config.toml
image_size = 32
targets = ["sign"]
norm = "rmsnorm"
head_dim = 32
bias = "all"
positions = "sincos"
learning_rate = 0.0026
beta1 = 0.95
batch_size = 128
lr_schedule = "poly"
weight_decay = 0.1
Rows from block 3, named by matrix and row number. Rows with one number belong to one attention dimension. Each number is 50 + 10 x the weight over its row's rms, rounded and kept within 0 to 99. All counts start at 0. After the name is the row's rms in percent of the matrix's.
# q: attention query, key and value (stacked) (model.blocks.3.attn.qkv.weight, 576x192, the q third), inputs 0-95
# k: attention query, key and value (stacked) (model.blocks.3.attn.qkv.weight, 576x192, the k third), inputs 0-95
q.110 096:57 46 37 52 42 50 38 43 64 65 48 70 64 44 44 67 53 50 53 42 49 38 53 38 48 46 58 58 41 39 35 57 62 47 56 63 41 56 52 53 38 43 34 57 65 31 40 64 35 65 40 43 53 47 45 49 45 49 44 51 42 53 61 51 30 54 57 39 53 42 53 40 63 49 46 50 51 43 48 44 64 39 35 49 47 39 41 31 65 43 46 44 53 44 57 68
q.111 110:42 53 50 56 78 42 66 47 58 38 24 45 55 48 37 41 57 41 35 58 35 54 62 64 50 49 49 45 42 49 39 37 44 54 35 54 53 64 49 41 58 53 64 34 43 62 35 48 53 57 54 51 57 58 75 44 59 54 56 30 56 51 36 41 50 47 43 58 39 47 49 49 40 44 50 46 41 28 65 56 53 40 76 30 41 53 63 39 39 50 48 59 58 66 43 53
q.112 111:54 36 43 39 52 49 40 60 46 46 67 50 38 49 56 53 45 52 33 65 44 37 44 61 64 42 62 55 50 50 46 61 50 37 49 53 67 53 52 51 38 51 51 43 57 35 51 43 51 49 55 51 45 51 43 30 50 56 36 39 41 54 51 50 45 45 40 47 78 58 46 48 58 57 34 47 48 34 35 45 47 54 41 44 49 55 39 42 62 38 50 44 39 50 58 49
q.113 104:59 42 55 55 36 62 45 48 45 46 45 60 54 50 43 47 23 49 53 45 42 36 45 66 51 63 41 52 56 73 29 31 47 75 46 43 46 50 46 31 48 44 51 48 60 37 49 57 58 48 52 69 58 50 39 65 53 53 60 50 43 60 62 61 52 58 59 54 43 46 63 45 72 51 40 47 50 30 41 45 60 69 56 53 42 30 46 48 37 50 42 68 54 63 65 34
q.114 093:50 49 54 76 69 39 43 47 57 38 42 45 57 50 45 59 59 60 50 56 38 41 55 33 38 49 65 40 48 54 62 58 40 47 49 54 58 42 31 38 56 33 50 48 46 53 43 37 40 71 49 37 47 57 53 56 47 62 54 25 58 40 46 55 51 51 54 58 46 66 55 20 41 46 53 43 49 31 48 65 52 29 54 57 70 64 42 31 36 46 58 72 46 54 69 60
q.115 094:59 35 36 63 62 50 45 43 59 52 57 45 43 40 57 49 54 44 46 31 48 65 44 39 47 48 47 46 51 49 61 36 30 48 53 36 57 46 58 63 54 69 50 39 52 59 51 64 50 63 48 51 57 48 57 31 66 42 46 57 65 33 62 44 39 70 32 54 50 51 56 61 61 81 41 45 36 51 53 66 40 42 47 64 55 48 54 46 47 47 46 36 42 44 41 42
q.116 092:38 50 39 33 40 55 53 46 50 64 54 32 51 68 74 51 51 54 61 50 48 44 47 48 65 64 61 45 59 38 65 68 42 47 35 53 58 60 53 44 47 39 57 69 46 49 46 61 56 46 46 54 42 45 42 58 44 42 61 41 48 41 53 46 65 58 58 41 53 46 53 73 52 36 52 64 50 55 34 63 65 49 28 48 51 66 52 47 65 76 61 54 39 58 56 84
q.117 092:48 61 63 43 48 31 72 61 62 43 41 33 59 70 47 38 46 61 55 48 38 38 58 46 41 45 68 35 45 56 48 55 54 38 48 54 42 39 62 59 41 40 59 61 57 50 51 60 59 30 56 69 56 30 52 33 40 35 63 53 43 52 49 52 35 44 37 36 54 49 53 51 54 64 59 55 30 49 42 55 50 49 57 43 51 48 45 44 60 51 49 62 46 47 48 64
q.118 104:60 41 64 47 39 34 51 78 46 53 61 57 60 63 65 42 56 32 60 42 48 57 35 38 40 42 47 60 78 52 67 57 48 54 44 52 52 54 45 38 55 30 59 51 43 38 48 27 65 46 69 37 43 40 49 41 42 46 51 56 54 55 45 36 62 49 72 49 58 55 65 47 52 34 43 53 61 56 44 47 74 32 40 48 55 65 59 55 53 52 31 53 53 41 53 71
q.119 100:55 46 57 74 56 59 45 55 17 48 50 49 50 41 44 57 40 21 58 53 53 46 42 48 41 43 53 66 57 41 63 39 60 53 51 45 45 50 53 35 56 34 60 69 53 64 53 47 58 68 39 45 54 48 59 41 46 48 45 66 39 46 60 30 64 42 52 42 50 63 50 60 50 40 48 44 58 41 67 52 70 43 50 48 48 48 70 41 62 50 52 45 39 56 56 52
q.120 102:72 32 47 39 45 62 50 31 52 56 21 50 45 62 37 52 32 47 68 68 52 47 38 49 42 47 51 69 42 63 47 56 43 63 48 57 56 53 66 53 48 50 48 40 55 52 50 48 72 59 42 52 52 41 44 35 51 54 35 41 59 39 52 32 48 43 62 37 48 57 74 47 42 66 54 67 50 53 66 52 59 48 28 50 48 58 63 44 25 38 50 55 53 53 60 47
q.121 099:54 43 43 52 65 47 57 44 51 39 60 70 41 41 34 65 45 53 47 34 50 41 49 40 58 58 73 35 44 62 59 61 50 43 40 58 42 44 50 39 49 44 47 49 44 39 46 49 46 47 59 50 54 48 43 39 45 31 44 47 37 40 54 49 63 43 48 51 58 66 58 51 33 72 59 60 38 35 56 45 58 46 20 31 65 47 40 47 65 41 57 47 49 48 50 40
q.122 099:45 54 35 44 52 51 79 41 35 46 57 62 55 40 56 60 58 40 52 31 55 67 54 67 45 48 62 39 58 59 53 50 60 42 54 46 48 61 76 55 57 37 49 35 54 58 36 47 33 46 43 30 50 50 52 55 54 32 36 44 53 44 51 54 28 36 56 56 63 63 43 42 49 65 50 44 44 49 44 28 37 36 30 56 48 41 54 54 65 45 56 56 44 44 47 52
q.123 098:48 43 64 48 53 57 38 49 47 57 60 51 62 48 42 56 54 58 51 46 61 54 42 53 30 40 46 36 52 37 57 53 46 56 47 48 37 49 43 51 52 39 52 41 53 47 51 58 39 57 43 56 45 57 53 65 51 43 46 66 45 63 50 61 48 48 52 34 70 55 48 77 55 50 32 51 55 52 38 39 61 54 63 47 61 63 38 47 49 55 41 47 44 76 41 43
q.124 097:37 37 57 48 58 66 49 35 41 54 52 67 46 58 48 55 54 44 35 60 38 46 60 49 58 49 56 56 54 56 47 57 38 37 80 52 35 53 55 47 50 52 58 69 61 47 33 35 52 60 51 33 49 76 48 55 73 66 50 74 41 52 46 61 46 54 36 54 56 42 56 52 48 32 62 44 56 43 59 44 34 61 46 54 29 44 44 51 65 44 57 38 34 59 52 30
q.125 085:46 40 57 40 38 44 70 47 52 57 48 28 49 67 46 43 40 49 44 44 49 52 53 38 51 41 64 56 48 66 47 61 38 53 62 51 60 71 35 52 41 53 32 61 54 43 43 65 50 53 55 50 50 58 41 45 35 51 65 61 64 45 66 60 42 38 45 44 59 33 36 59 52 47 24 54 27 65 51 38 44 52 51 70 41 45 23 56 50 46 41 46 49 50 56 40
q.126 095:41 67 47 60 53 51 38 29 39 45 47 49 47 31 42 29 69 49 41 66 59 47 52 54 49 52 36 46 50 53 54 46 52 58 58 68 50 39 43 47 67 53 59 57 38 56 47 56 56 50 45 58 48 58 46 58 60 48 42 54 56 41 50 45 57 53 62 53 43 63 37 67 36 38 37 57 48 48 62 46 63 41 36 41 42 63 56 48 44 41 60 53 76 47 46 38
q.127 103:45 46 45 51 69 42 43 26 46 45 40 57 56 48 37 45 47 53 56 68 55 55 40 61 50 51 42 67 48 51 26 51 67 60 50 51 56 33 42 62 37 45 66 44 64 41 64 43 39 41 38 62 33 49 55 59 52 51 49 69 58 41 40 64 45 44 47 37 65 43 66 25 61 45 39 48 52 52 56 52 61 52 46 53 41 51 62 57 27 62 48 72 63 63 57 54
q.128 094:26 49 45 34 62 43 70 48 48 40 53 49 58 57 64 34 58 45 60 51 43 52 47 54 41 55 38 52 45 35 51 36 68 43 70 40 45 28 48 39 51 57 44 61 48 48 58 52 52 50 54 50 46 59 46 60 40 46 63 52 49 48 49 73 35 47 35 36 47 51 47 56 60 43 63 53 61 43 53 47 30 47 53 37 56 49 58 40 74 30 56 59 56 55 47 60
q.129 102:55 65 40 47 55 65 64 47 36 37 52 62 45 49 53 42 56 40 42 44 51 61 56 56 36 40 52 43 63 60 46 50 51 53 47 54 23 40 55 48 50 52 54 51 56 45 66 51 54 46 61 28 68 55 58 64 46 41 34 62 36 68 65 53 54 58 33 46 59 47 59 34 43 41 60 55 47 35 40 32 51 77 61 39 69 53 43 55 33 50 54 58 69 40 44 51
q.130 096:43 45 48 46 58 70 44 48 48 63 49 44 44 48 58 47 54 51 58 52 44 55 59 54 40 42 51 41 52 35 42 45 51 35 46 48 53 64 69 41 39 56 36 63 70 42 40 46 51 44 62 42 39 54 38 40 43 52 45 55 55 34 34 45 43 55 68 65 59 40 76 61 37 56 50 41 62 21 36 47 44 56 43 58 47 77 39 61 40 48 53 55 55 68 54 44
q.131 101:45 42 46 65 59 55 61 48 52 35 42 44 33 40 61 40 48 53 44 60 70 39 49 45 50 36 64 46 56 49 49 56 64 40 50 55 59 58 58 62 53 46 55 45 59 38 62 58 39 52 49 52 61 30 47 60 67 56 56 38 59 54 42 33 52 44 56 48 59 47 49 41 67 43 39 45 63 48 41 48 47 32 60 65 38 61 62 38 64 70 61 40 48 58 63 57
q.132 100:41 44 48 68 65 59 56 44 56 43 60 52 53 74 66 59 54 43 57 45 51 52 51 27 66 38 49 49 68 41 68 61 41 68 48 45 48 41 59 57 56 54 58 54 46 67 53 51 39 69 61 38 53 56 49 64 47 60 64 54 48 59 63 48 59 53 45 63 62 61 58 45 46 45 50 63 55 58 50 54 50 44 49 46 37 49 44 54 56 47 43 64 41 48 41 70
q.133 090:36 56 38 42 47 54 38 65 54 60 51 43 58 46 36 54 42 46 41 42 52 26 48 31 54 42 62 45 48 65 64 46 52 51 39 49 36 32 53 64 45 58 51 56 30 41 47 55 44 62 46 59 52 50 52 58 46 68 34 53 53 41 50 39 25 46 50 47 40 46 51 57 50 44 49 68 28 40 60 67 50 60 65 67 45 44 48 48 65 56 46 37 41 44 50 37
q.134 095:50 38 50 61 54 35 52 42 58 54 47 35 32 58 64 56 47 38 60 51 68 56 60 51 50 38 67 72 41 49 53 61 45 49 52 42 60 57 60 57 48 51 51 58 57 70 71 52 51 53 65 39 44 42 51 49 47 42 76 36 64 55 56 38 52 57 65 27 55 49 40 54 44 42 57 52 44 64 61 60 59 31 37 48 69 49 30 47 66 36 41 59 57 42 68 35
q.135 101:39 58 53 46 50 49 58 41 60 43 52 49 51 58 26 54 43 57 55 60 51 53 56 56 28 54 52 53 43 51 41 48 58 45 55 47 48 56 55 60 47 55 47 53 37 47 52 53 62 41 45 55 50 42 62 53 56 38 35 52 53 44 41 56 40 47 37 48 48 49 38 44 68 43 50 54 48 52 29 64 21 55 47 46 64 60 49 45 41 54 53 33 53 58 63 59
q.136 104:43 49 46 62 52 43 47 40 60 56 52 58 46 54 53 52 75 66 61 30 60 46 45 59 54 71 43 36 42 48 41 67 57 53 63 50 56 41 67 53 47 58 46 52 57 47 74 67 61 50 43 84 41 46 72 54 35 52 61 38 58 44 49 48 64 44 39 51 46 45 52 45 42 58 50 68 55 58 54 43 46 39 58 43 59 54 57 54 38 48 46 35 43 36 43 57
q.137 106:31 65 36 63 39 53 51 49 32 50 52 55 62 43 51 51 63 55 62 54 38 60 61 57 60 58 43 72 48 44 35 57 52 59 73 57 57 45 37 52 62 50 47 51 42 45 67 75 55 38 56 59 49 60 51 46 45 60 31 61 29 52 56 55 59 61 32 59 60 38 58 60 66 53 58 47 51 50 35 44 43 71 54 38 55 56 50 45 33 46 44 60 58 60 47 55
q.138 093:54 61 50 43 43 35 59 38 53 47 43 47 56 40 51 59 52 61 35 37 49 55 64 35 56 51 39 51 53 38 62 43 49 53 48 46 50 54 49 43 40 53 57 39 65 67 44 46 33 52 64 16 46 41 47 47 55 52 35 48 47 54 43 49 55 48 63 75 58 61 45 60 23 40 49 50 59 45 44 58 53 52 41 66 33 68 54 48 55 63 43 42 46 56 65 41
q.139 113:46 43 47 61 55 39 47 68 55 44 45 63 48 48 46 49 33 58 51 72 48 46 49 58 57 37 53 50 76 57 63 50 47 60 27 52 48 39 39 52 49 28 48 38 60 32 72 72 52 46 58 61 51 41 48 48 48 35 52 38 50 40 70 30 63 50 44 40 52 66 36 44 63 65 52 40 41 43 56 62 57 48 60 66 54 50 60 54 50 57 33 63 41 27 47 47
q.140 096:25 52 47 58 28 36 37 58 45 63 50 47 42 53 53 48 62 48 62 52 53 54 34 39 69 55 62 49 46 58 54 59 53 46 70 49 33 53 56 52 50 43 61 69 66 52 45 44 46 48 41 48 55 51 59 45 46 80 58 65 42 48 67 48 49 53 53 50 45 71 34 50 62 35 39 56 52 48 50 47 56 43 63 52 42 58 59 44 71 34 49 71 36 59 63 52
q.141 089:45 55 44 38 61 37 45 40 46 62 49 49 44 55 45 57 56 47 46 65 62 53 51 49 37 43 37 47 44 48 50 65 61 53 52 55 64 56 52 52 57 50 63 47 35 38 50 53 48 51 46 55 57 60 39 59 45 45 55 48 69 51 61 50 42 42 45 55 40 65 64 39 49 56 64 50 57 55 40 40 45 56 48 34 42 60 75 56 39 55 62 47 55 47 48 31
q.142 099:30 40 41 54 60 40 78 61 48 42 50 43 57 37 50 42 60 55 67 47 47 59 25 60 48 46 66 49 37 35 35 55 52 36 65 72 49 51 45 49 54 38 57 60 43 49 50 62 45 46 33 42 62 51 38 58 55 53 65 56 48 44 55 52 38 44 42 56 56 66 59 54 59 34 41 45 49 42 60 44 44 57 49 17 35 32 58 42 55 35 44 54 51 61 57 60
q.143 107:52 53 47 56 42 54 41 66 34 44 51 50 50 56 62 63 49 52 61 61 65 28 62 40 34 52 49 34 25 35 47 57 44 37 69 47 44 65 52 66 48 44 55 59 51 54 46 43 64 41 40 31 45 42 36 61 52 56 57 69 61 49 44 37 56 57 33 52 31 51 51 44 53 32 48 41 56 34 52 66 51 54 34 48 57 60 53 37 64 44 33 56 29 50 48 61
q.144 103:37 51 65 47 49 52 58 59 42 48 55 63 57 52 46 48 58 45 55 58 37 46 59 49 47 31 43 46 47 72 39 57 45 55 52 57 39 44 62 42 70 30 45 54 39 48 57 36 53 61 63 51 41 38 76 32 32 44 62 64 61 53 51 41 42 48 62 56 56 56 50 28 52 43 47 32 59 42 46 45 72 51 48 34 54 47 51 57 45 48 44 59 52 50 50 49
q.145 094:38 35 63 51 47 44 47 54 37 36 71 52 34 39 52 57 50 32 37 50 49 39 33 63 47 65 41 45 58 44 55 60 40 60 45 47 36 55 55 55 43 62 39 63 58 63 65 66 50 52 42 56 42 51 43 49 46 56 52 88 42 41 54 48 54 56 58 37 55 45 58 48 56 57 51 38 63 49 70 36 54 45 55 44 42 44 62 44 49 54 48 40 48 39 48 47
k.110 094:70 80 67 49 42 42 61 36 32 62 53 51 59 39 62 39 45 44 42 59 61 44 59 47 47 44 41 54 55 61 57 37 50 59 37 39 57 49 43 45 51 47 71 45 63 35 66 48 51 50 62 69 29 67 45 39 56 40 40 52 50 47 41 52 57 42 51 40 47 47 37 48 41 43 46 45 55 56 48 46 45 49 41 54 42 63 40 60 64 48 40 50 48 55 30 63
k.111 114:35 41 43 50 45 49 44 56 33 64 34 46 48 58 28 42 39 49 40 70 49 48 56 66 41 47 62 59 46 68 44 58 60 50 43 54 63 51 55 49 52 43 57 63 41 41 43 44 55 58 56 33 40 22 43 55 58 38 49 50 60 37 59 50 52 28 65 58 58 47 54 50 59 59 49 42 38 62 55 55 58 59 46 51 51 53 53 49 65 52 45 34 54 47 43 50
k.112 126:60 65 60 48 34 72 52 56 49 58 53 39 45 57 51 63 53 53 54 57 67 46 56 44 34 47 48 44 51 59 53 66 51 66 40 67 58 54 55 51 52 52 48 52 27 57 46 60 43 22 46 43 77 25 66 49 37 55 45 35 71 53 55 52 39 38 62 51 46 49 49 48 43 49 71 59 47 38 59 54 41 52 53 67 53 47 63 68 34 53 44 61 48 39 46 37
k.113 119:53 57 46 50 57 34 62 42 61 45 56 48 56 41 49 56 50 41 42 37 36 11 37 38 37 60 51 54 46 32 35 47 58 46 58 47 43 40 37 50 46 54 51 53 74 33 66 53 24 38 39 30 49 67 33 43 48 52 49 70 45 41 52 54 60 60 24 53 54 55 57 47 48 51 41 38 47 54 49 51 47 62 52 54 48 42 57 52 63 33 42 34 62 69 55 66
k.114 102:33 52 62 42 22 59 47 35 39 36 53 59 51 26 39 48 48 33 46 51 50 56 46 53 59 42 54 59 26 44 37 47 44 59 34 41 53 42 28 49 35 59 49 56 31 55 61 37 46 39 61 45 64 62 47 49 55 55 49 39 30 70 38 54 62 59 57 60 41 38 54 54 45 50 63 62 57 68 51 49 37 36 64 61 57 31 52 61 53 42 47 35 47 44 41 50
k.115 101:76 62 45 35 44 57 71 59 63 44 46 51 55 45 60 41 47 50 54 48 36 53 52 81 57 41 53 69 47 53 44 49 49 30 32 39 50 50 48 48 38 41 53 34 36 64 51 39 49 26 53 43 46 56 43 46 41 49 51 30 37 49 60 62 36 39 55 45 35 35 49 45 51 40 38 45 45 57 64 56 47 49 62 47 48 52 30 51 46 31 56 47 74 58 53 58
k.116 094:72 41 46 65 49 38 46 44 46 39 41 26 56 52 58 63 32 49 60 62 41 40 60 34 50 49 60 37 45 51 41 37 40 40 42 35 53 45 34 42 44 60 64 50 49 73 39 39 52 40 46 34 72 43 57 55 41 68 51 64 55 70 43 47 39 61 46 53 45 61 64 44 60 31 50 33 39 69 40 59 54 28 48 55 26 48 36 47 28 35 37 66 48 42 49 51
k.117 108:58 53 41 45 52 43 37 42 51 44 51 38 56 44 52 55 45 58 37 69 64 40 24 38 56 43 46 43 42 60 47 55 46 50 30 40 52 53 55 67 53 52 55 43 53 41 51 49 54 49 51 33 70 62 64 44 58 61 59 32 60 55 61 46 52 49 57 62 50 61 57 51 58 38 68 45 43 51 42 48 45 38 55 52 35 41 45 65 46 38 31 61 71 37 45 53
k.118 104:75 60 61 59 62 56 49 68 34 58 59 45 47 69 58 47 61 55 37 58 57 52 56 42 46 28 45 48 57 54 47 30 52 70 59 45 38 47 51 55 54 64 49 59 67 78 58 39 41 46 45 45 56 44 58 52 52 40 43 50 51 40 47 58 28 69 54 61 55 40 48 47 50 37 43 47 38 59 55 53 45 49 47 62 28 57 47 50 36 56 38 52 35 39 59 57
k.119 105:28 61 49 33 38 57 32 48 50 55 39 42 51 43 69 36 61 52 49 50 29 56 44 69 56 47 60 61 47 27 57 50 55 54 26 52 42 22 61 58 52 57 34 52 57 39 61 59 37 66 51 29 44 51 46 58 54 45 52 48 34 53 48 51 40 47 47 47 64 34 41 45 52 40 54 48 63 43 35 47 46 59 49 39 45 45 41 56 54 52 56 34 58 39 59 53
k.120 111:41 78 59 52 58 56 59 50 43 68 49 44 73 46 66 51 56 53 53 69 42 44 67 64 47 52 51 61 31 34 60 32 59 53 64 44 71 34 47 64 59 55 53 32 61 42 48 57 16 30 54 42 42 51 53 62 37 61 41 59 55 55 34 62 70 50 44 51 55 52 61 46 54 26 52 40 46 49 49 60 56 50 58 65 54 49 69 55 66 56 21 62 55 35 37 47
k.121 097:55 49 71 53 50 40 45 50 45 53 57 38 40 52 47 38 48 44 56 60 36 44 52 47 43 55 78 57 41 60 58 41 46 39 43 51 36 21 35 60 46 52 44 36 61 46 51 49 35 51 66 45 52 50 63 38 59 55 55 32 51 39 47 51 36 59 55 35 35 49 40 29 41 52 52 62 44 62 49 49 46 32 54 35 55 63 47 58 37 60 38 36 58 42 63 33
k.122 111:64 66 59 68 51 60 34 64 56 50 58 24 42 47 54 44 49 60 58 41 50 39 49 42 50 38 73 47 37 58 46 61 53 49 48 47 40 50 54 57 62 59 56 52 60 61 57 50 62 61 45 62 68 32 58 42 33 45 62 34 56 52 52 48 49 38 61 31 48 38 39 51 60 48 43 55 48 44 51 59 48 33 62 49 59 57 54 57 54 53 56 42 58 53 54 33
k.123 101:49 41 38 52 40 49 59 57 50 49 33 44 53 53 45 62 46 45 58 41 53 42 50 51 49 53 48 52 49 56 52 69 62 48 55 64 42 68 58 44 62 55 44 66 35 50 41 57 56 57 52 51 54 58 55 53 47 62 51 40 57 45 65 61 36 64 52 37 61 46 49 25 55 48 48 52 50 61 56 36 63 44 59 37 28 21 45 44 39 48 49 52 62 25 63 57
k.124 117:25 34 55 29 50 47 55 41 49 49 56 55 36 39 29 36 51 39 57 39 60 65 38 47 52 50 43 38 37 51 44 38 45 44 43 44 66 49 60 33 36 48 44 49 27 26 41 63 55 49 46 63 45 51 30 40 56 40 56 71 54 66 47 47 59 39 58 48 42 45 48 45 34 65 80 52 51 53 56 59 49 67 56 54 76 47 67 53 43 54 61 29 44 49 46 36
k.125 094:68 38 50 56 54 40 65 54 56 61 44 46 59 44 56 61 62 56 54 36 50 57 50 45 46 31 57 43 50 49 35 56 31 46 41 53 69 55 52 49 50 65 55 55 33 58 25 37 47 41 30 52 45 63 43 59 41 58 77 41 57 46 52 30 46 53 49 60 46 73 49 42 37 49 53 47 54 53 58 61 46 62 45 59 48 32 56 54 35 50 35 50 71 54 51 55
k.126 098:53 48 26 33 66 47 54 52 56 57 69 46 46 52 51 57 63 44 38 61 51 46 61 54 36 41 44 50 53 49 50 52 54 37 48 51 57 37 50 57 57 50 48 36 57 39 37 53 66 48 60 51 36 51 58 45 60 54 59 64 28 44 47 51 39 63 61 32 52 56 54 43 61 61 52 55 50 52 50 55 32 47 51 47 54 41 49 58 49 51 62 45 39 49 39 45
k.127 107:50 47 47 36 59 56 52 37 54 39 40 55 55 44 48 42 43 60 45 63 36 39 60 48 51 60 56 44 36 55 73 57 55 33 39 47 76 43 53 47 70 53 45 48 41 61 44 56 59 44 56 41 38 47 34 42 51 46 45 57 51 52 53 57 34 72 45 41 64 40 33 56 45 66 50 52 51 43 52 45 39 59 55 53 48 38 72 42 33 56 40 48 44 48 54 47
k.128 095:55 45 59 43 52 44 55 49 60 58 50 39 44 42 61 48 35 56 45 45 44 53 58 50 53 36 63 43 46 56 62 38 49 44 55 47 61 49 47 27 67 40 51 51 48 42 45 64 61 51 41 64 54 63 53 44 65 56 43 43 42 46 56 62 64 38 45 45 39 55 50 52 65 52 45 41 50 53 40 59 43 42 64 56 51 33 58 27 88 41 58 55 64 55 57 48
k.129 100:34 46 39 62 64 43 53 73 47 48 41 54 47 53 43 29 60 45 49 74 47 56 28 50 51 59 25 35 60 42 64 32 62 52 43 54 60 53 48 53 56 44 60 50 42 32 60 57 61 61 36 54 46 40 45 51 50 62 52 63 61 49 58 45 48 51 61 42 58 46 59 38 51 80 50 65 57 53 58 32 58 54 43 52 34 65 50 45 42 67 55 47 54 64 41 52
k.130 089:54 63 52 49 48 38 59 44 60 48 55 36 27 65 47 56 50 46 61 37 51 45 48 64 41 40 61 58 37 69 46 80 37 46 45 46 49 52 45 62 64 59 35 41 33 45 53 54 37 50 50 47 52 54 46 40 47 62 24 33 38 57 43 59 49 61 46 40 44 41 54 47 54 51 33 56 51 51 53 62 38 39 62 56 56 48 57 44 44 39 33 49 41 52 46 40
k.131 098:68 50 57 66 58 49 49 62 49 67 49 49 63 51 51 60 52 57 45 53 53 57 30 54 52 67 44 42 47 70 41 54 50 46 52 42 42 52 56 47 71 49 41 37 49 63 36 29 38 50 43 29 52 48 57 60 58 47 39 52 69 44 39 46 60 43 54 55 38 38 37 29 40 60 46 46 52 41 56 32 41 35 39 50 46 49 38 46 42 53 50 62 47 44 79 72
k.132 089:44 27 58 40 48 54 38 52 37 46 45 55 39 48 57 49 33 52 60 62 51 51 38 60 47 44 35 47 53 54 52 46 51 57 66 57 47 60 55 43 64 64 38 39 65 65 59 30 52 59 61 50 38 51 45 60 46 57 59 63 38 46 66 46 48 73 50 49 56 43 62 55 54 55 42 43 49 50 48 26 61 61 33 51 45 67 39 52 40 54 48 61 55 33 46 59
k.133 101:39 44 56 70 65 48 51 42 59 33 38 35 40 61 64 42 54 45 30 53 50 65 49 56 64 34 49 67 64 51 34 70 51 45 43 66 56 44 67 45 44 67 58 58 46 61 45 52 25 40 49 57 48 47 35 53 55 43 53 57 46 42 39 40 60 51 54 44 37 55 56 67 58 48 74 31 64 26 33 46 45 43 36 47 59 41 43 55 44 57 37 53 54 61 58 34
k.134 099:46 43 40 50 51 58 43 49 39 48 47 41 53 53 48 51 49 56 57 48 61 52 44 47 52 45 39 55 52 62 44 66 58 58 47 79 39 57 47 63 52 50 50 56 53 51 41 47 37 41 58 49 55 50 57 40 44 62 45 57 41 53 37 22 49 54 52 65 28 44 45 44 51 67 55 59 49 55 48 39 54 41 46 52 64 63 65 46 35 64 53 36 41 52 48 57
k.135 098:63 60 48 52 58 47 81 41 55 48 66 60 43 50 55 51 52 50 47 40 46 69 41 64 58 67 60 69 29 52 61 45 53 59 59 48 49 49 47 62 64 32 55 42 51 28 55 49 53 34 44 55 60 68 46 47 46 57 45 30 50 32 41 54 46 51 55 63 47 61 45 52 35 53 41 52 44 50 50 53 48 47 45 49 41 46 48 36 63 39 43 49 68 62 44 57
k.136 096:54 44 36 40 54 48 41 58 48 49 29 55 45 52 37 54 38 47 53 58 51 48 49 46 64 58 57 54 54 47 57 31 45 39 48 53 40 63 56 52 48 52 59 48 64 39 42 33 51 43 53 40 55 61 54 48 52 47 31 63 40 42 43 43 46 38 60 54 57 32 48 51 45 72 55 35 59 55 34 65 63 69 57 70 29 49 57 34 49 50 58 40 51 42 61 37
k.137 108:59 47 30 57 53 53 45 44 56 59 42 56 43 32 56 43 24 49 41 57 56 40 41 37 60 37 56 41 62 38 42 45 37 51 63 43 55 56 40 32 50 40 48 40 49 42 52 45 69 65 61 74 42 72 44 56 52 53 49 46 61 53 60 50 46 49 53 58 35 40 56 58 61 45 46 50 52 76 32 54 60 53 43 73 45 36 51 46 57 37 38 49 63 53 72 47
k.138 092:68 36 52 57 54 56 38 46 51 58 50 48 53 54 42 47 70 55 51 49 51 40 74 39 49 62 47 57 29 60 44 47 56 49 63 33 45 35 52 43 59 47 47 39 55 56 49 38 45 70 29 35 30 65 61 47 39 52 51 47 61 56 33 46 46 47 58 43 68 46 59 49 51 53 48 43 69 50 55 39 45 63 55 43 52 35 34 37 33 37 36 53 36 58 37 57
k.139 108:50 59 53 51 43 41 56 58 45 64 66 68 68 57 63 69 50 56 53 54 34 48 48 39 42 46 62 47 44 45 40 50 37 41 60 65 54 46 47 61 47 55 50 58 47 39 36 33 54 47 42 54 52 55 45 58 62 50 67 56 46 65 58 64 51 61 37 55 45 35 49 62 51 43 36 48 60 38 56 50 64 41 44 70 41 52 61 51 51 56 45 62 59 50 53 56
k.140 095:59 55 53 64 63 58 66 52 57 48 64 34 51 62 63 53 47 42 43 64 69 47 55 39 41 55 55 49 64 49 45 70 38 41 77 50 58 53 62 46 50 60 58 55 61 59 56 61 42 60 56 42 40 49 43 52 59 30 54 46 47 52 37 49 58 60 39 27 55 35 37 53 42 43 58 45 48 47 33 64 39 46 60 46 49 37 51 54 36 46 47 49 42 56 64 52
k.141 092:65 46 58 46 40 46 69 56 42 58 59 54 55 46 31 64 64 58 50 49 28 69 58 60 65 75 73 47 29 46 43 57 48 46 49 61 42 44 61 50 67 50 56 58 52 31 65 54 63 47 34 47 59 37 63 46 37 51 52 59 44 56 48 57 56 34 58 46 60 48 31 50 35 55 47 52 51 56 50 55 49 69 56 47 45 66 50 54 54 33 58 61 59 37 47 48
k.142 095:47 68 76 50 55 54 56 56 43 54 58 46 57 53 41 66 40 41 44 31 50 66 60 63 66 39 62 37 44 53 41 53 60 48 55 30 57 68 52 32 57 53 40 46 54 43 71 56 51 54 66 54 59 71 34 44 64 41 55 53 50 57 62 65 56 34 48 54 35 42 16 44 46 44 36 51 55 39 55 67 44 40 49 56 61 43 37 47 72 49 38 58 30 53 38 50
k.143 107:53 66 64 42 58 31 66 41 58 51 61 42 48 55 55 53 65 50 63 38 47 65 55 36 43 63 65 53 55 46 59 55 44 42 41 38 52 47 51 48 54 57 46 40 57 66 64 49 57 61 47 35 36 58 35 41 60 64 36 54 22 56 34 50 42 53 54 47 51 53 30 38 45 53 45 43 52 56 46 56 34 56 58 55 55 45 36 58 51 55 62 51 47 45 61 48
k.144 088:49 54 60 51 51 64 44 67 68 47 83 46 36 47 65 60 38 49 56 48 56 52 56 37 39 52 62 53 46 55 65 48 41 45 58 39 53 42 25 36 28 48 40 58 65 54 53 41 56 53 58 30 52 59 62 54 46 62 59 34 52 30 50 45 58 52 50 49 57 33 41 46 52 30 46 57 52 48 45 45 43 62 47 46 56 47 49 46 60 50 23 47 59 50 67 46
k.145 088:37 68 50 54 44 61 50 56 53 40 38 27 58 50 49 55 34 58 46 42 64 47 58 40 57 50 61 52 47 42 52 46 58 34 51 51 67 48 63 57 42 60 58 63 66 44 45 51 47 63 44 42 49 48 54 52 46 31 36 47 45 45 47 55 54 58 37 48 59 41 28 44 46 54 51 44 32 48 34 53 45 46 53 56 61 39 49 56 58 33 49 47 53 56 72 65